config = dict(
    encoder_mlp_ratio=2,
    encoder_patch_size=[2, 2],
    encoder_depths=[3, 3, 3],
    text_encoder_width=384,
    text_encoder_norm_position='pre',
    text_encoder_mlp_ratio=4,
    text_encoder_inner_norm=False,
    muon_scale='match_rms_adamw',
    momentum=0.95,
    nesterov=True,
    epochs=14.3,
    final_lr_fraction=0.01,
)
Rows from block 3 of the image encoder of a small contrastive image-text model, named by matrix and row number. Rows with one number within an expert belong to one neuron, the router's apart. Each number is 500 + 50 x the weight over its row's rms, rounded and kept within 0 to 999. All counts start at 0. Numbers have three digits each.
Before each expert's rows are labels from the 100 images, of 14848, where the router gives the expert most weight on average: "strongest on" is what is common among them; "patch colour" is the nearest of a few named colours to the mean colour under the peak. Only what is clearly more common there than usual is listed. The data: drawings of small networks of dots and links.
# router: slot weights (encoder.blocks.3.mlp.router.weight, 8x128, trained with AdamW), inputs 0-127
# gate: expert gate (encoder.blocks.3.mlp.gate, 8x64x128), inputs 0-127
# up: expert up (encoder.blocks.3.mlp.up, 8x64x128), inputs 0-127
# down: expert down (encoder.blocks.3.mlp.down, 8x128x64, transposed), outputs 0-127

# expert 0
strongest on: complete; laid out on a circle; nine dots
patch colour: grey
router.0:491483470587499534530449363433506522420498500535448466464608413412561523510525518471417421559497520516489510454538517511541448441442445579520552513482522509519610498486384457414585516550447482436547480515487491507480529416585531397445476545486539507463449500447504543458535469502469543493494606585560489555504554619517433462559543499525493424584527485562569506507505518514486533513577
gate.0:500513471500500579376476551493475529500500538488641605527490500373425500500500500547519435500477511500436454483500500463530500500500573557500343500544518500549443534560500479500572486498500624425430500573527414478431596470500500545500441444348515500500485595500533500469497475601538500500510517553503459500500499500540500498573518500500522498447500429473378500473483558611550471451523
up.0:386500449396536440545431500388532534510498456529452500518510381500500489519500597548452490500574500500500472499507500500500500499500508500500500500547343525522451537477595519462549521585500372520523500519462581512500411500573500458482519497523433500490500360527443483440535515518453500496537500406500500652500617500452466500479589446500460500454553500550603460548484423456500500500457
down.0:456430521452608482500508500500472404483421517500500449491554403396439458471586500507500441500569508470500500500567466490500500430466548500463500436456428461500502449500563418402500433516532521500471576500557500620610500512392440500595500500608444500500479461500553458428500555456500540480434488444500482500500433443567556439592443453520500663500468448470567500492467487490474487500535

# expert 1
strongest on: five dots; white dots
patch colour: black
router.1:446538475508439540544490466478494508599485551397524559554541504477459501535424459572483469404465569546609513484493529475595473495496523426585507595547538456494569482548502427487494490409453573471466519480469514530491520548473528390458614507449479587507525400485507429497482479507527505568570515531561508417495551580481512528513431410441542573560439465475436440553498462475565518437595
gate.0:462563429500583501407500500533470463500500619537421498442500576500446373499428388500543482477463502461564492500500466498527593500500460602551500524536583515500514631547511500589500492500500466585490514500571500549472540442500500553539500479490407496489500394482369524515500475540468500489589467558532522500546379406500619480575526510500500500500567581497500429476425517500500488500500
up.0:500500466485500544500500558500500500492634464500556479533500532610452443543566625494476553509500534469404537500408500500488517554609581422514513500437400519500514358557500527466500495426500585444607484366447500463500404500460466500500503500492545500525530568526488500508444453514517530465500554450482500500500530492500429500421500433500500500604485448438527500500396458614439524568546
down.0:551500500399569490478431500666497513500500483582599505456541500500540500542500440514497487500444541553568500500448447500500591638546411417500525500500500500560608519443500485510500500500482405505460516423473483517500474500502521470500426500500500500500500571500538454597454469500500568531500500511500500500524615425500500530500500456337500563527500559590623530638560482460501539501500

# expert 3
strongest on: complete; nine dots
patch colour: grey
router.3:473557432533580534542519469493434528504530509446439435498509536464512530528518448447443376527502452511564501469496458443471469482414425542487623436437498450590574426498413453392601548561467521512496535604475431516467580452470554449425503489456564560505534472480537595462566520510467441463528582587480465541499551517514530497465512524507495468487434541585550478505454507439446424435567
gate.0:585530500514522500476563500541477500428500553500500424528456405500419500527540396500500420500454500449506333500557400460536545557447500521500609500500485373421456547566489576627467594542588507534486564500444500494500485512497500507500447633472472396500503545500497500490441507488411577535414433500532497457574535546500525528404500500500500490500474466500588500500532507500487549500508
up.0:605549534476492507423530507591500510509500567500488393509500500557500555560483360500500441500500500500554307500553460474481589444454564464447500500462500500497465516623525558630469564564581511500435616500500441505468508521540468500509474548486500370567500476500430526490480500502427562500517500485500500455571474561504485500415467500550469581557438407500538505500559500500496500463488
down.0:500526627500524476492467504500421500581496500583556500519513513612507565649546515419469500554502397494437500531500494500577500500500450506427500489500500519499501506491463484458500500498483527423500570529489469558446503495629500537500548500483568567558462510500500602544500486500521424674500538500500498576560456534500467410413471486500519500414365442543500434435588500531540579481506

# expert 2
strongest on: laid out on a circle; black dots; star; kind: tree
patch colour: grey
router.2:504409488495507481504570562594460517504419496483474474476570477490475462410576472483462500488490553515525513434571484409553581585519467455556418569516539482540504505512552561501445442380519583497434485398419451459633584476527488538493470465529553482593501548512526467484493563500530519532537470566445491481551393537501432466569472418470472482449522519519400523607514507548522545417463
gate.0:500410554442417494427500500500500500479500459543508484500500338482506500526481566477500510500546565453500485500600548500539501458533500603525500539500500490500622549508481542482422500454483607488500500398525547500500500404500527582621457500493572500465500379484500331500494393500492495500366500427500500560553521481535500412485556500500500480527531412562500509427542578500485500518487
up.0:488500432500505429538500500500500453458490500421500500365498517532494504487434383466419502520421386494545500486439512500457618574536550364500435500500521450500500498500511500552556500481502500500355640653439500443500531514500546500465556491585476559489475514578582500553500601482500524561500500500446500466451505500500500500500500500516597506500490500370553472450500488500500433451458
down.0:598500500495511452503528466488500409548558500471547500462656531552601566681605406517559500498493500443560599500500500500593567500553456499503552558512525490500462518500491457558500500504593606500438500497499486540444500514500500500500500504553542558564481536500552470500537531441500434500500482527500500435500418579500480500427500574504468435476476500453310500492500500476558470464561